config.toml
train_examples = 395000
crop_scale_min = 0.4
translate = 0.12
method = "vicreg"
norm = "batchnorm"
hidden_act = "silu"
widths = [64, 112, 192, 336]
projector_hidden = 512
projector_out = 1024
beta2 = 0.999
max_precond_dim = 1024
adamw_lr_other_params = 0.00078
max_steps = 15000
batch_size = 128
warmup_steps = 300
Rows from block 2, named by matrix and row number. Rows with one number belong to one channel. Each number is 200 + 40 x the weight over its row's rms, rounded and kept within 0 to 999. All counts start at 0. After the name is the row's rms in percent of the matrix's.
# convs0: first 3x3 conv (model.blocks.2.convs.0.weight, 64x64x3x3), inputs 0-15, a 3x3 kernel for each
# convs1: second 3x3 conv (model.blocks.2.convs.1.weight, 64x64x3x3, transposed), outputs 0-15, a 3x3 kernel for each
convs0.2,103,184,164,186,253,195,245,224,214,223,162,209,159,197,169,137,175,189,162,218,205,244,229,186,169,233,183,178,174,148,199,180,219,227,230,208,233,181,229,206,218,212,201,292,159,257,195,120,244,188,149,176,269,168,185,198,154,208,193,208,183,177,199,204,165,205,235,200,198,205,171,211,189,166,216,111,213,273,171,266,178,208,127,231,166,192,190,227,165,198,175,222,193,162,171,206,196,212,144,255,251,236,202,218,225,153,219,198,175,187,277,228,186,290,224,213,208,149,207,232,168,205,196,157,186,185,102,254,184,143,205,182,180,203,158,244,181,202,226,192,189,210,227,228,219
convs1.2,104,221,144,180,192,189,202,182,208,258,166,130,183,125,171,182,190,231,234,226,177,90,184,172,140,242,133,211,193,172,210,201,181,211,205,182,213,157,209,193,199,195,179,224,142,215,200,146,151,217,175,288,186,160,224,161,169,209,202,142,177,209,195,183,275,142,261,220,160,173,236,213,207,237,181,214,206,177,201,244,190,177,177,207,186,178,181,158,144,192,221,232,225,201,210,261,175,194,244,217,139,205,203,175,202,262,185,179,203,190,187,125,161,115,203,182,131,226,254,220,217,140,177,204,210,168,209,181,254,187,203,239,255,250,222,203,123,200,194,179,161,187,93,183,217
convs0.3,130,202,183,174,249,275,270,188,152,194,221,221,190,184,220,180,189,227,200,223,240,203,148,207,130,149,249,216,253,212,214,211,213,189,254,198,198,220,190,193,237,150,268,171,171,175,235,208,94,151,98,232,216,276,145,208,240,273,164,173,102,271,233,259,167,189,205,190,174,156,242,230,273,164,222,195,193,194,206,275,251,202,235,173,185,223,186,293,175,168,191,229,211,224,189,170,167,222,207,190,203,219,205,187,201,191,218,248,236,202,252,195,197,178,205,157,225,211,213,167,150,116,230,230,145,188,174,260,206,238,103,146,153,277,228,219,184,192,220,210,214,230,249,203,215
convs1.3,130,200,195,187,166,188,165,194,208,209,253,224,207,238,189,210,167,174,168,192,213,202,177,145,175,209,208,209,169,209,206,155,159,181,194,204,166,202,225,183,160,163,183,205,166,187,264,90,254,279,224,195,136,206,206,138,210,158,167,186,174,251,185,165,152,180,252,228,150,152,149,223,224,155,214,211,193,239,187,174,206,144,184,197,181,158,226,208,228,236,186,168,229,198,138,232,176,278,242,217,149,199,188,195,167,135,165,177,236,188,199,191,155,179,176,163,131,227,179,292,213,188,121,201,286,227,232,167,202,158,240,186,223,141,147,147,179,198,176,216,206,177,170,162,220
convs0.4,090,154,230,121,195,266,130,140,230,182,181,171,242,223,150,239,130,192,155,247,179,175,169,281,219,259,176,253,177,201,168,196,197,195,202,246,218,225,164,204,209,214,202,189,170,224,220,282,149,142,144,168,184,200,179,182,212,243,226,224,129,265,205,247,177,208,223,183,219,234,215,213,185,157,220,178,143,163,205,237,168,193,194,244,239,185,194,226,201,171,170,167,241,179,234,235,193,156,248,232,174,175,196,227,192,166,174,167,188,229,156,234,160,165,197,202,111,240,193,249,263,241,193,270,259,247,188,271,174,270,202,227,214,200,248,233,249,202,228,217,211,219,247,242,239
convs1.4,089,222,181,175,270,192,274,176,184,225,186,260,138,163,264,208,129,194,214,165,188,137,210,180,195,239,240,212,209,181,198,185,209,215,208,190,184,182,176,182,203,155,165,196,273,154,176,223,178,209,217,162,200,266,189,211,204,224,200,230,178,191,216,242,244,287,136,255,241,152,235,181,194,212,192,227,243,170,299,212,164,263,170,185,120,182,214,170,223,215,166,182,155,188,214,168,221,221,147,201,200,165,242,183,218,193,195,170,226,228,164,186,230,282,217,233,326,168,212,222,168,182,156,179,164,173,163,196,183,183,118,161,172,91,212,159,182,162,196,158,117,150,170,189,139
convs0.5,089,129,126,145,235,127,226,225,159,122,187,163,149,162,179,172,200,227,176,272,208,187,214,199,162,133,197,164,169,174,177,175,207,226,154,178,199,173,221,248,202,237,195,217,166,268,275,188,226,167,202,212,123,209,189,232,236,200,184,200,189,225,226,211,188,204,198,124,183,153,207,248,164,225,117,187,181,193,178,187,239,239,136,169,234,158,75,229,245,210,170,204,224,225,218,210,177,175,209,190,183,157,206,172,110,156,218,198,274,210,187,160,195,195,265,200,190,234,198,214,211,184,180,183,231,236,177,208,222,155,136,248,210,212,208,216,214,211,240,225,219,221,239,206,196
convs1.5,089,200,206,237,190,328,216,224,195,155,190,201,153,196,266,238,238,209,176,268,263,236,189,191,183,189,144,136,275,186,226,155,148,184,201,207,229,166,186,247,237,207,233,154,261,205,195,172,157,235,189,142,205,250,190,223,186,182,208,156,180,215,187,241,243,196,191,274,259,223,195,197,192,155,152,198,250,153,243,196,211,191,214,153,134,151,141,127,157,168,270,219,169,183,179,224,192,156,213,139,190,259,209,177,203,195,198,221,164,173,185,201,126,189,209,239,255,225,183,214,210,220,192,222,261,238,201,160,181,179,192,170,201,179,279,263,185,191,219,166,120,124,230,188,171
convs0.6,085,170,144,181,185,174,184,215,214,182,242,217,199,200,192,168,139,166,172,190,202,204,204,170,223,193,264,230,294,266,226,218,204,184,176,175,256,186,258,169,220,202,209,214,246,239,210,242,306,211,196,176,184,147,193,280,257,242,192,228,242,194,167,241,209,135,108,144,151,162,138,208,243,175,176,207,179,222,164,211,102,90,216,133,174,282,174,199,199,200,213,174,193,178,216,139,205,158,176,270,211,203,162,212,176,140,292,207,211,187,200,251,184,143,116,196,176,164,236,228,221,231,198,183,104,164,211,193,238,209,205,245,330,171,271,265,211,255,327,197,203,255,192,265,243
convs1.6,087,245,169,144,259,208,212,255,264,176,228,208,208,250,226,229,181,221,146,185,180,233,264,222,168,126,156,193,225,212,158,185,167,170,226,205,149,201,197,200,270,248,150,222,158,75,167,213,218,215,266,143,139,146,155,148,221,279,222,147,243,190,140,183,249,218,188,199,190,172,192,166,145,80,199,259,144,199,283,191,240,359,180,188,217,213,225,148,216,176,188,142,165,184,238,240,224,190,202,206,201,170,121,239,224,220,222,193,182,258,224,194,210,266,181,233,218,207,252,205,242,178,231,119,198,148,193,183,183,212,210,196,137,173,170,232,210,227,255,197,207,225,146,171,198